A small contrastive audio-text model, trained from scratch.
Data: trained on short made-up English sentences, spoken by a formant synthesiser in many voices, 26041 training examples, 17.2 epochs.
Rows from block 5 of the audio encoder of a small contrastive audio-text model, named by matrix and row number. Each number is 50 + 12 x the weight over its row's rms, rounded and kept within 0 to 99. All counts start at 0.
Before each channel's rows are labels from the 100 clips, of 14976, where the channel reaches its highest value: "responds to" is what is common among them. Only what is clearly more common there than usual is listed. The data: short made-up English sentences, spoken by a formant synthesiser in many voices.
# c30: last pointwise conv (encoder.blocks.5.c3.0.weight, 320x320x1), inputs 214-319

responds to: sentence kind: question; "where"; "was"
c30.193:51 39 25 50 38 41 56 43 45 27 56 58 53 60 33 42 50 46 53 61 51 29 48 17 53 31 67 42 39 47 41 41 38 48 22 38 51 36 24 49 43 45 45 34 55 45 55 41 41 31 56 49 58 53 45 41 66 40 49 49 37 54 46 52 29 54 63 53 19 42 34 64 42 23 53 47 53 47 42 44 56 37 30 45 58 51 41 28 46 49 32 45 55 48 39 54 44 33 44 50 51 50 61 35 45 42

responds to: /ə/; voice: deep voice; "was"; "where"
c30.217:42 43 49 48 57 36 41 50 48 52 35 37 50 32 27 34 61 26 54 45 41 28 46 43 33 21 56 51 48 29 56 35 45 46 40 48 40 52 32 44 55 53 49 54 53 46 63 53 59 50 72 49 58 48 42 69 45 33 49 40 35 45 40 42 57 43 55 42 40 36 48 65 35 30 43 43 56 45 50 52 51 78 42 57 57 44 26 28 38 57 43 58 46 35 44 45 40 64 30 44 45 47 52 28 54 23

responds to: "where"; /w/; /ɛ/; /z/
c30.103:53 42 68 41 62 36 47 28 50 75 49 40 60 31 41 47 64 53 48 64 48 62 37 64 47 57 43 46 45 69 85 34 46 54 59 66 46 74 95 49 53 40 54 54 41 35 56 70 37 69 40 45 46 42 58 84 40 43 45 55 64 45 46 33 73 45 36 70 71 46 91 50 68 63 53 60 42 61 71 46 51 63 97 51 38 59 52 53 42 39 66 56 45 41 60 39 69 80 43 41 50 39 63 35 72 50

responds to: /ə/; /w/; "was"; /z/
c30.253:36 35 31 56 51 60 31 55 62 35 30 47 63 48 57 39 47 42 70 47 38 37 50 33 40 35 52 56 68 45 27 37 65 68 26 34 57 59 12 48 57 54 32 47 57 70 39 26 43 37 37 60 71 49 35 29 66 42 42 50 49 51 30 57 20 48 69 55 42 52 15 40 48 29 51 57 40 53 41 35 69 50 38 55 53 47 51 63 51 54 41 54 53 44 44 50 29 27 37 55 36 41 46 52 36 46

responds to: /ɝ/; sentence kind: statement; /h/; "her"
c30.41:41 43 29 41 32 46 45 43 41 36 48 33 64 32 62 46 17 47 26 31 33 36 36 37 53 35 69 76 26 33 41 54 59 67 48 43 24 40 40 37 68 53 57 38 76 60 57 47 43 49 66 83 29 59 52 45 47 42 43 36 43 52 47 60 50 51 39 32 37 25 44 65 65 45 40 38 64 43 48 14 41 38 48 38 73 42 49 48 44 27 40 49 38 32 61 65 47 54 57 67 48 76 34 54 34 43

responds to: /w/; /aɪ/; number of words: 4; "was"
c30.98:59 46 57 49 86 89 50 56 58 42 61 37 36 49 41 83 55 66 41 49 63 57 75 58 47 44 51 46 58 47 28 97 83 36 67 46 60 40 40 75 36 38 56 39 50 24 53 48 50 46 53 64 42 44 58 32 39 71 59 51 42 41 33 31 53 42 35 54 41 61 40 57 38 59 55 44 69 51 44 60 50 64 40 46 48 44 57 20 40 49 38 40 49 47 35 46 38 39 51 46 49 63 51 85 51 86

responds to: /p/; "please"; sentence kind: request; "saw"
c30.235:72 52 65 57 58 51 71 44 47 54 49 46 63 36 60 41 52 41 53 57 68 45 48 57 57 49 37 43 81 48 58 53 59 47 51 67 51 69 54 41 27 28 29 61 44 57 43 49 39 54 48 36 30 32 41 48 30 52 72 52 59 48 67 41 40 48 40 49 51 57 61 47 33 46 44 50 35 50 42 55 30 42 54 30 44 53 51 47 50 29 52 47 50 65 46 57 47 45 68 55 40 35 53 58 44 59

responds to: /s/; /n/; /oʊ/; "stone"
c30.16:48 39 39 55 35 26 54 41 38 71 44 68 42 44 46 62 49 45 54 47 39 34 49 40 63 52 48 45 56 49 56 27 40 47 32 45 45 36 69 26 53 47 30 28 49 36 52 51 44 54 56 53 63 51 58 43 56 27 34 62 60 55 54 66 39 53 52 58 49 37 58 44 60 54 62 50 41 61 55 38 50 49 66 47 50 61 55 46 60 49 40 47 67 43 46 46 47 38 37 49 63 46 61 33 71 23

responds to: /ʃ/; sentence kind: request; "she"
c30.268:40 44 35 51 34 32 47 36 47 38 54 44 56 66 71 23 34 38 64 46 48 44 29 41 38 45 67 93 43 42 32 56 45 74 52 42 35 39 29 38 48 66 68 44 73 70 52 43 51 43 56 82 46 57 47 54 52 52 59 39 41 43 48 51 41 41 70 56 32 27 39 53 37 41 45 44 58 35 43 33 41 46 28 55 79 41 34 62 56 40 49 64 45 49 82 77 50 50 53 80 61 72 52 53 55 37

responds to: /ə/; /eɪ/; "station"; "table"
c30.250:36 35 50 60 56 48 54 52 50 37 36 56 50 37 47 35 50 43 44 41 47 40 41 50 35 38 37 42 56 35 46 39 51 45 44 48 37 50 22 41 25 55 34 50 36 42 49 35 46 43 65 37 56 29 39 56 40 37 46 33 33 38 32 29 40 40 51 44 38 39 29 48 40 39 42 46 35 32 46 36 48 65 32 52 39 31 39 54 41 61 34 55 43 38 41 34 42 45 44 35 38 24 62 47 37 25

responds to: /s/; /oʊ/; "slowly"
c30.187:33 68 46 68 47 66 47 49 63 42 50 51 64 32 57 30 45 39 40 53 45 52 41 46 40 47 34 32 68 61 49 76 75 46 57 41 51 58 51 57 60 20 42 34 28 42 61 57 35 77 34 49 50 39 62 33 31 73 39 59 42 32 58 24 50 29 47 56 41 61 55 62 47 70 55 48 71 50 47 36 54 55 64 39 30 66 63 69 33 31 53 28 41 33 39 26 53 45 49 30 63 45 58 69 50 57

responds to: /ɪ/; /z/; "his"; "is"
c30.151:62 53 68 50 46 30 67 31 40 58 56 64 55 59 69 44 47 46 58 47 64 59 43 59 62 58 39 46 29 48 49 33 28 61 45 56 56 55 44 32 42 62 43 37 43 64 66 31 25 21 44 53 54 39 47 49 71 31 52 57 60 53 50 61 32 59 69 40 45 54 48 67 33 42 33 66 31 56 41 55 48 22 31 47 51 44 34 45 68 43 53 60 54 60 45 52 42 48 48 48 41 30 36 30 41 30

responds to: /ɛ/; /z/; /v/; "very"
c30.48:34 67 42 67 35 44 36 34 47 39 43 41 69 35 71 38 28 41 36 33 43 59 34 46 31 36 45 53 44 52 37 45 50 69 40 44 25 51 36 32 25 48 52 41 46 67 58 42 25 52 46 50 66 29 60 50 36 57 44 48 39 33 28 34 45 29 75 56 44 29 46 63 27 44 35 53 38 41 52 21 39 37 45 37 49 48 54 66 36 21 53 66 50 30 63 49 51 46 57 55 42 46 53 54 53 42

responds to: /dʒ/; "orange"; "slowly"
c30.2:34 47 47 55 52 62 46 57 64 53 55 51 44 51 49 27 47 35 29 59 54 36 57 41 33 54 48 28 76 43 40 49 60 48 52 50 61 46 34 54 63 25 30 61 40 51 46 53 55 60 31 43 47 65 50 38 46 53 50 62 61 31 66 27 57 31 41 46 63 54 41 41 28 46 73 54 61 58 36 50 67 28 56 46 31 74 57 41 29 48 44 42 72 39 28 22 32 49 46 28 58 56 58 47 50 51

responds to: /ɪ/; "his"; "this"; "is"
c30.231:48 34 41 32 54 53 50 30 40 55 44 40 45 70 43 40 73 45 60 66 37 44 55 39 61 62 45 32 64 52 61 47 52 59 39 43 62 65 54 43 44 35 48 63 33 28 44 51 36 48 44 31 72 42 58 48 57 54 52 75 83 53 59 45 37 66 38 90 66 55 69 34 39 45 64 23 47 47 54 50 47 50 57 41 34 64 64 34 35 53 43 63 55 44 50 33 65 43 50 33 55 31 83 53 59 65

responds to: /z/; /w/; "was"; sentence kind: question
c30.221:32 50 30 45 44 49 36 55 65 34 45 43 67 58 52 35 50 40 50 40 46 30 57 33 31 35 55 57 64 19 28 43 55 60 39 36 29 46 14 43 47 52 42 49 61 73 52 40 54 41 49 74 81 53 36 49 50 35 35 33 53 31 38 42 44 33 84 52 45 29 22 50 37 16 50 35 55 31 35 37 61 57 33 52 54 34 29 46 33 53 46 46 60 23 46 55 32 45 20 51 46 53 66 35 39 29

responds to: /s/; /aɪ/; "twice"; "vase"
c30.249:53 46 40 85 35 37 65 47 35 62 40 54 58 46 46 55 29 43 19 41 57 40 31 35 42 56 50 35 38 64 45 38 39 42 23 47 53 42 39 44 46 30 43 37 39 26 30 33 47 36 26 43 39 49 41 23 28 36 46 64 39 33 36 35 27 39 36 45 24 51 36 40 25 34 57 60 53 71 41 37 54 39 33 43 42 67 56 69 36 40 42 61 57 38 34 42 42 21 52 39 60 46 55 27 56 51

responds to: /ɝ/; voice: deep voice; /f/; "river"
c30.284:52 33 55 65 48 24 65 48 46 80 48 60 43 62 35 66 50 35 53 43 56 56 34 47 37 76 33 35 45 46 51 29 32 29 34 55 44 45 50 35 31 40 36 54 39 59 45 37 74 32 80 39 31 36 52 46 26 31 52 47 32 47 51 34 25 49 39 38 25 43 53 40 21 47 47 53 37 55 34 56 49 50 36 53 40 42 38 48 50 55 53 74 56 56 30 42 31 47 46 45 36 36 59 27 46 32

responds to: /dʒ/; /b/; "bridge"; "orange"
c30.199:37 51 46 78 42 48 58 71 42 76 54 53 65 65 34 44 39 32 37 43 48 44 43 50 29 62 50 35 34 45 42 48 49 49 35 51 56 44 40 47 71 30 47 46 41 62 66 55 40 49 50 63 41 55 66 42 49 46 55 55 45 35 35 26 54 36 37 40 41 56 40 68 24 35 50 62 79 77 32 26 59 72 41 38 34 60 53 56 26 36 50 63 63 36 39 35 36 58 46 41 74 50 33 43 62 36

responds to: /ɛ/; "where"; /w/; sentence kind: question
c30.126:40 44 44 54 55 44 49 47 23 64 52 46 51 51 53 47 37 51 23 40 42 56 41 53 52 25 53 49 47 37 62 69 40 56 60 51 57 47 50 57 50 54 71 29 46 45 78 66 22 66 52 47 74 45 76 75 35 76 65 65 49 49 56 46 69 51 58 66 42 50 54 79 48 53 61 44 62 50 54 39 47 74 52 44 53 69 68 48 39 36 40 43 14 39 54 47 57 61 58 55 72 47 60 78 82 51

responds to: /s/; number of words: 4; "slowly"
c30.28:54 38 54 31 65 64 33 57 52 23 53 57 30 23 40 56 75 61 43 62 56 32 81 37 41 42 53 44 55 43 62 75 69 43 67 30 70 38 49 59 45 49 39 43 53 33 46 66 45 59 51 41 52 47 59 38 47 82 54 72 19 49 59 49 58 49 39 28 35 71 49 37 59 75 94 36 44 42 40 57 52 57 50 53 54 74 76 40 42 59 36 18 51 47 32 50 54 45 57 49 45 43 53 84 34 71

responds to: "where"; /w/; /ɛ/; sentence kind: question
c30.65:53 32 44 26 40 49 43 45 34 26 36 46 57 44 50 54 41 41 53 46 40 44 52 38 70 21 62 51 52 46 54 48 65 52 64 39 53 41 39 56 56 42 51 30 49 30 39 54 48 55 43 33 60 44 39 47 51 58 52 57 38 50 40 60 55 53 40 50 43 46 53 44 44 59 53 41 47 32 58 58 60 45 61 53 59 54 53 27 49 51 52 44 47 45 40 54 58 44 50 48 45 45 55 46 42 74

responds to: /ʃ/; /tʃ/; "show"; "me"
c30.120:48 63 66 43 60 59 39 58 32 58 47 50 44 30 34 55 62 61 51 46 53 57 67 60 51 51 49 52 73 47 43 60 49 33 58 51 72 50 71 64 55 45 47 45 43 20 58 49 59 68 60 40 14 52 59 44 36 54 42 43 38 45 56 42 40 47 04 26 53 78 34 50 62 66 56 48 46 74 43 72 62 64 59 63 44 54 60 43 45 55 29 31 27 44 48 44 46 44 50 44 62 41 62 72 62 60

responds to: /p/; "please"; sentence kind: request; "find"
c30.212:60 50 66 43 63 30 52 42 34 50 53 43 46 44 60 37 48 43 44 60 61 57 36 64 58 36 55 38 23 50 57 29 23 62 49 57 26 62 43 16 51 31 54 58 51 51 53 51 11 42 52 37 35 48 46 56 55 36 53 30 48 55 40 58 63 60 33 47 46 22 64 48 28 45 24 55 50 37 58 39 35 57 50 22 47 34 30 44 60 23 53 52 51 59 48 58 55 62 47 55 47 43 36 32 49 30

responds to: /tʃ/; white noise
c30.125:53 62 61 49 56 45 47 44 58 57 62 39 47 55 49 30 51 32 58 60 59 62 32 59 49 57 38 41 49 47 43 28 32 40 47 55 60 67 61 47 53 40 25 70 45 66 50 46 39 54 51 32 43 49 40 65 64 39 39 53 51 57 54 56 50 56 50 41 59 56 54 42 44 51 38 62 32 60 48 53 47 48 59 39 46 58 46 57 56 29 66 54 54 52 45 53 47 56 38 52 41 34 30 34 58 38

responds to: /ɪ/; /z/; "his"; "this"
c30.27:61 38 60 55 63 50 71 40 59 55 40 77 40 60 60 56 60 40 61 52 66 55 50 61 67 49 48 57 51 40 58 33 49 57 42 61 63 63 59 49 56 74 51 61 58 50 37 39 43 25 59 57 63 53 66 59 58 43 67 60 64 68 66 77 43 76 62 61 59 57 59 31 47 32 53 56 35 69 45 58 54 35 43 63 58 51 50 33 79 67 46 49 64 74 58 63 51 58 55 58 46 49 46 44 61 52

responds to: /tʃ/; "chair"
c30.173:57 53 57 33 42 43 43 38 78 65 70 49 71 35 41 30 43 48 54 50 47 52 39 65 53 63 25 29 59 49 65 43 51 43 45 59 52 65 70 44 49 41 33 43 20 51 78 63 39 63 30 38 50 34 54 64 44 53 36 42 62 43 60 39 59 42 56 47 76 58 62 71 47 56 34 61 44 62 50 43 40 74 68 39 23 45 51 47 30 28 55 37 45 44 33 28 51 67 23 28 49 24 41 49 62 38

responds to: sentence kind: question; "where"; "was"; "forest"
c30.167:36 58 43 60 41 54 51 67 63 40 69 60 36 70 32 65 48 53 42 38 40 58 54 47 34 66 41 47 28 50 27 59 49 48 64 61 31 30 56 73 54 71 53 41 47 21 46 48 99 36 51 46 49 46 46 39 48 50 55 47 64 33 61 39 71 33 27 42 48 31 45 45 51 64 32 47 58 70 45 60 97 33 49 88 40 46 31 32 36 93 44 43 67 45 38 49 39 56 49 51 56 64 42 42 69 70

responds to: /ə/; "was"; /w/; "where"
c30.113:44 47 37 52 42 47 43 65 61 40 45 56 56 51 47 41 57 31 67 47 38 28 50 37 47 37 48 64 49 30 39 35 48 62 28 30 45 44 18 66 61 66 37 44 52 52 48 40 69 41 58 59 71 45 44 47 60 37 55 58 53 41 43 45 33 38 48 66 30 46 27 45 65 27 50 32 45 49 47 49 83 50 36 75 55 50 39 25 32 79 34 47 59 39 50 52 37 51 44 52 59 42 52 35 59 48

responds to: sentence kind: question; "where"; /w/; /ɛ/
c30.186:29 53 57 36 55 42 39 45 34 33 34 35 60 31 61 44 46 57 17 26 50 51 44 50 21 51 59 62 31 47 57 47 46 59 58 54 18 66 58 46 35 48 61 57 57 66 60 58 46 60 68 67 47 45 48 64 26 42 34 28 59 24 54 10 61 29 36 55 61 21 61 57 50 62 45 60 40 28 56 30 37 57 60 42 43 32 36 67 28 41 50 44 52 34 66 44 57 60 46 50 38 64 50 46 46 46

responds to: /dʒ/; "village"; "orange"
c30.246:48 61 37 59 20 49 37 68 53 59 48 51 32 40 56 33 36 38 32 55 41 53 48 44 48 50 56 67 30 41 24 39 32 54 41 57 42 25 59 65 79 66 71 37 60 08 40 47 99 47 39 71 47 64 48 51 36 38 49 42 45 35 48 47 54 40 26 38 41 45 43 35 60 47 50 49 56 49 41 53 94 40 42 88 59 55 35 34 38 73 33 30 54 47 68 56 53 57 61 58 67 73 44 27 51 57

responds to: /ɛ/; /z/; /w/; /v/
c30.198:47 66 43 55 45 34 46 24 45 26 56 50 60 49 41 57 39 47 45 33 46 50 45 40 51 50 46 54 48 44 49 38 42 43 39 42 37 54 51 40 10 57 50 53 49 66 59 44 43 49 55 48 57 17 40 56 40 37 39 24 29 44 38 45 50 48 82 43 49 40 46 73 54 42 27 54 19 49 53 53 21 42 45 38 53 30 28 50 42 39 61 41 45 36 55 37 48 53 35 36 25 47 53 31 26 40

responds to: /ɪ/; /dʒ/; "bridge"; "where"
c30.58:42 38 48 26 70 69 40 54 51 58 60 39 59 49 28 62 57 35 44 47 44 34 42 35 35 59 44 38 50 41 49 74 72 34 53 36 50 48 54 53 55 41 50 56 42 41 60 67 37 51 57 77 40 48 64 39 30 64 48 52 47 22 38 07 58 27 38 41 53 48 55 50 52 46 50 40 86 43 39 41 34 87 45 31 32 49 50 45 21 42 41 39 51 33 33 31 48 49 31 29 58 56 47 71 62 62

responds to: /z/; /w/; sentence kind: question; "where"
c30.51:46 51 62 46 43 70 53 53 65 37 72 43 41 41 57 61 44 57 41 44 49 68 45 65 44 33 39 44 57 61 57 87 61 40 88 44 60 51 56 55 23 46 66 41 44 39 66 58 38 54 38 64 29 36 72 55 46 78 44 53 59 37 45 35 62 38 20 47 57 59 58 75 40 80 45 49 52 37 67 47 39 58 58 39 43 48 69 35 40 34 58 64 45 40 45 42 70 61 58 40 48 54 44 80 37 68

responds to: /ɪ/; /z/; /h/; "his"
c30.9:68 52 91 51 65 34 62 40 39 56 34 61 50 48 83 43 58 63 45 57 74 67 40 83 72 45 40 48 33 61 62 36 35 61 62 72 51 70 55 35 51 50 52 52 49 42 36 48 22 42 50 47 55 50 50 56 56 51 59 39 49 59 46 70 59 73 57 43 59 54 65 35 29 63 32 76 38 63 58 59 48 45 50 45 49 31 43 57 82 47 46 49 39 73 48 56 53 55 55 51 53 42 46 32 46 40

responds to: /ɪ/; /b/; /aʊ/; "our"
c30.75:25 65 48 55 44 43 46 57 39 55 48 63 61 51 57 57 39 47 36 33 39 68 43 47 22 69 38 42 52 62 25 52 32 46 40 36 30 26 50 38 43 46 31 36 46 53 41 35 57 54 52 55 33 44 49 33 20 37 40 23 45 21 46 21 18 15 34 43 41 37 39 36 37 57 38 50 44 38 39 27 39 66 50 47 42 35 44 72 24 52 55 34 42 32 42 46 41 35 45 45 52 44 51 45 48 33

responds to: /ɛ/; /w/; "was"; "where"
c30.276:41 42 45 41 52 56 30 35 81 44 54 40 66 37 32 31 53 39 52 43 54 47 52 48 39 46 39 47 85 40 25 36 44 41 38 43 56 61 43 36 50 37 23 63 48 59 49 39 34 47 32 38 55 45 41 63 59 34 40 48 60 42 47 53 36 43 53 43 67 67 32 58 31 38 41 53 35 53 35 55 44 60 49 40 53 47 46 39 45 31 51 55 65 36 36 45 35 67 38 40 29 39 52 42 45 42

responds to: /z/; sentence kind: question; "where"; "his"
c30.295:35 38 48 44 47 43 67 28 56 57 62 73 52 85 51 61 66 50 66 56 35 49 61 42 49 68 48 43 51 51 72 59 32 56 68 41 53 72 72 27 57 60 69 71 45 57 59 75 25 60 59 51 65 57 71 74 59 51 49 47 68 56 77 59 66 63 67 76 57 55 70 58 69 55 47 41 62 50 64 46 33 76 65 47 35 54 54 56 59 50 61 40 63 52 57 32 64 65 39 30 52 36 69 49 51 41

responds to: /s/; /w/; "twice"; /aɪ/
c30.142:49 56 34 51 38 44 60 40 24 73 37 44 58 54 48 55 47 49 55 47 49 56 41 34 35 44 52 42 40 58 53 42 40 46 49 41 60 54 55 42 36 49 50 41 39 63 45 54 39 59 54 34 66 45 65 44 30 47 63 62 58 34 56 16 46 22 53 84 55 50 56 39 44 50 67 53 55 73 57 41 44 51 69 47 36 72 68 59 24 46 38 57 50 29 53 49 49 39 59 47 73 37 68 45 99 47

responds to: /ɝ/; "her"
c30.289:48 49 48 29 38 51 44 44 42 35 33 45 46 58 40 44 53 38 78 32 42 52 51 51 58 34 49 64 23 47 39 35 40 43 61 32 50 36 46 49 74 50 55 33 60 43 56 64 47 58 81 68 59 57 46 64 57 54 44 36 10 49 54 61 53 50 62 43 12 49 54 72 77 51 37 35 42 41 59 49 34 59 44 40 65 40 41 28 46 43 50 72 38 44 56 49 51 59 40 53 53 51 38 37 44 46

responds to: /ɪ/; /z/; /h/; "his"
c30.130:60 47 57 54 50 43 62 33 53 66 47 82 45 41 64 47 45 47 57 50 47 62 37 61 70 39 55 48 48 43 50 55 40 54 53 54 67 55 54 34 55 65 54 46 54 57 68 47 35 43 59 57 64 52 71 57 63 59 45 64 52 67 52 88 43 77 75 40 52 63 45 63 35 48 38 57 46 69 45 63 47 47 36 53 53 56 57 41 90 52 49 47 50 67 56 54 47 58 44 56 43 46 36 55 42 40

responds to: "where"; /w/; /ɛ/; /z/
c30.290:36 35 49 30 39 35 47 34 41 43 53 47 45 49 54 40 52 57 51 51 45 68 45 56 53 44 51 56 38 63 60 48 25 48 68 55 56 55 82 42 32 39 72 53 50 38 74 78 56 82 57 46 28 50 67 94 46 54 57 50 54 41 55 41 57 45 17 64 55 60 87 74 63 66 49 48 37 32 80 42 35 65 81 52 56 50 55 41 48 44 71 55 43 44 66 46 76 77 60 49 29 52 62 48 49 48

responds to: "is"; /z/; /w/; sentence kind: question
c30.190:51 60 46 42 48 61 56 60 57 35 49 55 47 30 53 63 42 44 42 30 45 40 52 46 57 36 52 56 62 44 27 77 76 38 56 47 59 45 43 64 43 63 59 40 53 50 64 48 48 49 51 70 53 47 56 49 59 70 50 65 47 46 42 56 46 55 49 51 48 58 38 68 42 54 47 49 48 43 52 61 51 48 47 53 57 58 57 24 56 57 34 44 43 50 54 49 51 41 53 53 52 57 46 81 34 69

responds to: /p/; "please"; sentence kind: request; "show"
c30.73:75 52 77 46 59 40 72 30 29 45 37 48 53 52 65 34 58 52 51 52 75 79 42 63 63 51 42 48 41 58 41 44 38 65 44 71 70 51 51 34 43 41 44 44 47 43 43 34 26 41 58 36 33 39 58 45 43 57 77 65 37 45 62 49 31 58 39 37 37 67 62 36 39 60 41 60 36 56 49 54 40 34 47 40 49 61 66 43 59 29 53 70 52 72 50 60 55 44 78 58 46 33 44 53 62 49

responds to: /s/; /eɪ/
c30.266:44 42 44 43 47 62 51 29 50 38 51 55 44 71 40 50 45 43 62 29 42 52 49 60 58 48 55 46 53 58 57 49 45 55 58 39 42 49 56 32 61 53 40 46 54 54 39 49 40 41 57 57 75 55 36 44 56 62 39 39 40 50 58 55 61 47 66 71 26 41 53 39 64 44 32 39 50 46 49 26 44 50 48 38 54 42 46 30 52 45 39 60 69 48 43 40 45 39 42 47 54 49 57 53 49 49

responds to: "where"; /w/; /ɛ/; sentence kind: question
c30.215:33 50 34 42 50 41 44 40 38 51 56 37 52 61 59 58 33 46 23 30 37 52 36 47 37 39 57 69 26 48 64 48 47 62 57 44 36 55 56 45 44 65 75 54 66 45 94 58 50 64 75 65 74 50 76 89 27 55 52 46 55 34 53 31 66 33 64 73 37 27 74 99 44 51 49 44 42 42 65 27 43 64 54 52 58 54 51 51 42 41 62 81 34 37 70 55 65 73 68 53 56 66 60 62 58 50

responds to: "where"; /w/; /ɛ/; sentence kind: question
c30.191:39 57 44 48 55 45 61 52 63 54 75 62 42 55 57 50 46 52 34 56 52 68 40 52 41 56 44 60 30 68 78 65 42 48 90 54 44 71 64 52 37 55 80 48 53 33 78 76 71 69 40 63 39 42 60 98 45 60 46 40 51 30 56 37 97 28 32 69 42 39 82 97 58 74 52 66 45 50 83 42 53 51 61 59 55 42 46 60 23 64 70 44 42 28 61 51 77 91 40 53 44 58 66 53 43 53

responds to: "where"; /w/; /ɛ/; sentence kind: question
c30.53:53 64 53 56 29 57 49 70 65 64 70 56 48 62 56 66 48 61 23 37 30 70 44 55 52 65 44 54 53 65 78 46 44 62 72 64 47 54 72 75 59 62 78 38 49 30 56 61 76 68 41 61 61 46 51 82 35 50 34 38 54 43 48 39 87 48 38 52 46 44 74 44 60 65 55 54 54 46 63 64 66 55 67 75 49 52 48 60 40 68 65 36 58 44 56 52 63 86 30 49 60 63 60 45 46 60

responds to: /ə/; /ɛ/; sentence kind: question; "where"
c30.146:48 54 43 64 40 57 57 67 64 41 75 65 53 61 58 50 41 44 42 51 43 48 58 39 49 52 51 42 62 43 34 82 53 46 78 36 52 46 56 80 51 64 52 39 49 34 50 49 89 47 41 49 57 43 69 34 47 68 42 44 47 38 40 37 66 46 22 49 36 57 51 49 54 71 44 28 56 59 47 59 83 49 42 78 40 52 53 22 49 82 48 26 62 50 29 43 50 58 50 47 56 56 48 62 44 71

responds to: /s/; /w/; /aɪ/; "twice"
c30.304:38 32 58 31 57 53 39 47 40 65 43 48 42 68 22 34 60 55 65 50 48 41 56 51 44 46 36 32 72 38 65 58 71 41 57 48 72 60 34 49 49 44 48 40 31 51 58 61 27 66 55 40 79 54 54 60 50 65 61 67 61 47 56 48 48 58 46 84 42 57 39 51 49 52 85 34 64 55 52 45 34 74 52 36 26 74 73 39 44 47 32 68 38 42 40 29 54 47 70 29 56 34 66 71 81 57

responds to: /dʒ/; /ɔ/; "orange"
c30.227:53 36 41 68 54 53 51 62 48 58 52 58 49 58 47 66 45 58 31 45 58 34 53 40 60 50 52 38 34 49 53 54 65 48 48 48 43 37 36 59 45 43 34 60 42 48 44 30 54 27 45 37 43 44 37 43 63 43 43 38 51 52 21 51 45 51 41 51 46 35 33 61 53 38 49 59 44 66 42 56 61 45 32 58 46 42 34 48 47 60 46 50 67 39 34 43 37 42 43 42 64 44 52 51 66 53

responds to: /ɛ/; /w/; sentence kind: question; "where"
c30.112:46 46 53 56 41 59 56 76 61 57 61 61 36 49 54 41 48 53 35 47 51 47 64 43 45 56 55 44 27 43 63 72 52 48 71 49 56 36 63 66 72 47 72 38 48 26 78 77 59 73 38 57 49 63 69 57 43 67 65 41 39 35 77 43 85 46 33 48 38 53 54 67 63 61 59 53 80 52 57 49 68 83 48 53 44 54 50 55 35 61 50 32 57 52 38 44 52 65 48 46 74 59 52 57 59 59

responds to: "where"; /w/; /ɛ/; sentence kind: question
c30.108:37 66 64 49 57 42 33 41 54 65 54 46 40 19 50 51 44 58 32 52 43 70 40 65 45 37 48 47 41 60 61 63 43 29 70 50 43 72 68 55 57 25 52 52 46 26 68 77 49 78 45 41 23 52 63 67 30 55 36 36 53 43 42 33 73 40 23 58 75 50 63 58 57 78 47 66 61 62 62 34 60 76 69 56 45 40 56 63 43 40 51 26 27 43 46 40 57 76 28 41 58 50 48 50 67 46

responds to: /ɛ/; /v/; "every"; "very"
c30.273:49 55 45 37 38 49 38 33 52 26 58 33 31 53 36 23 45 46 45 44 53 37 46 42 46 53 52 41 59 41 41 52 64 48 42 51 36 42 39 42 36 31 32 55 49 44 54 32 43 30 51 39 40 45 33 38 67 34 56 42 68 44 45 47 45 46 47 41 66 32 30 64 42 44 43 56 42 37 39 37 57 25 28 50 45 46 35 28 43 48 48 44 72 45 35 53 40 39 64 55 42 50 56 45 30 48

responds to: /w/; /z/; sentence kind: question; "where"
c30.181:44 52 71 43 60 49 40 41 25 42 56 36 55 40 42 45 49 59 38 40 53 68 48 62 52 25 55 50 41 60 52 69 28 47 64 52 52 50 53 36 48 38 66 37 51 56 66 62 32 75 57 55 26 52 69 63 47 69 45 53 35 31 28 28 53 27 21 46 40 52 70 69 42 81 66 56 59 34 63 32 38 67 70 37 49 56 74 48 26 29 60 60 36 29 63 41 75 60 64 39 60 53 55 74 60 29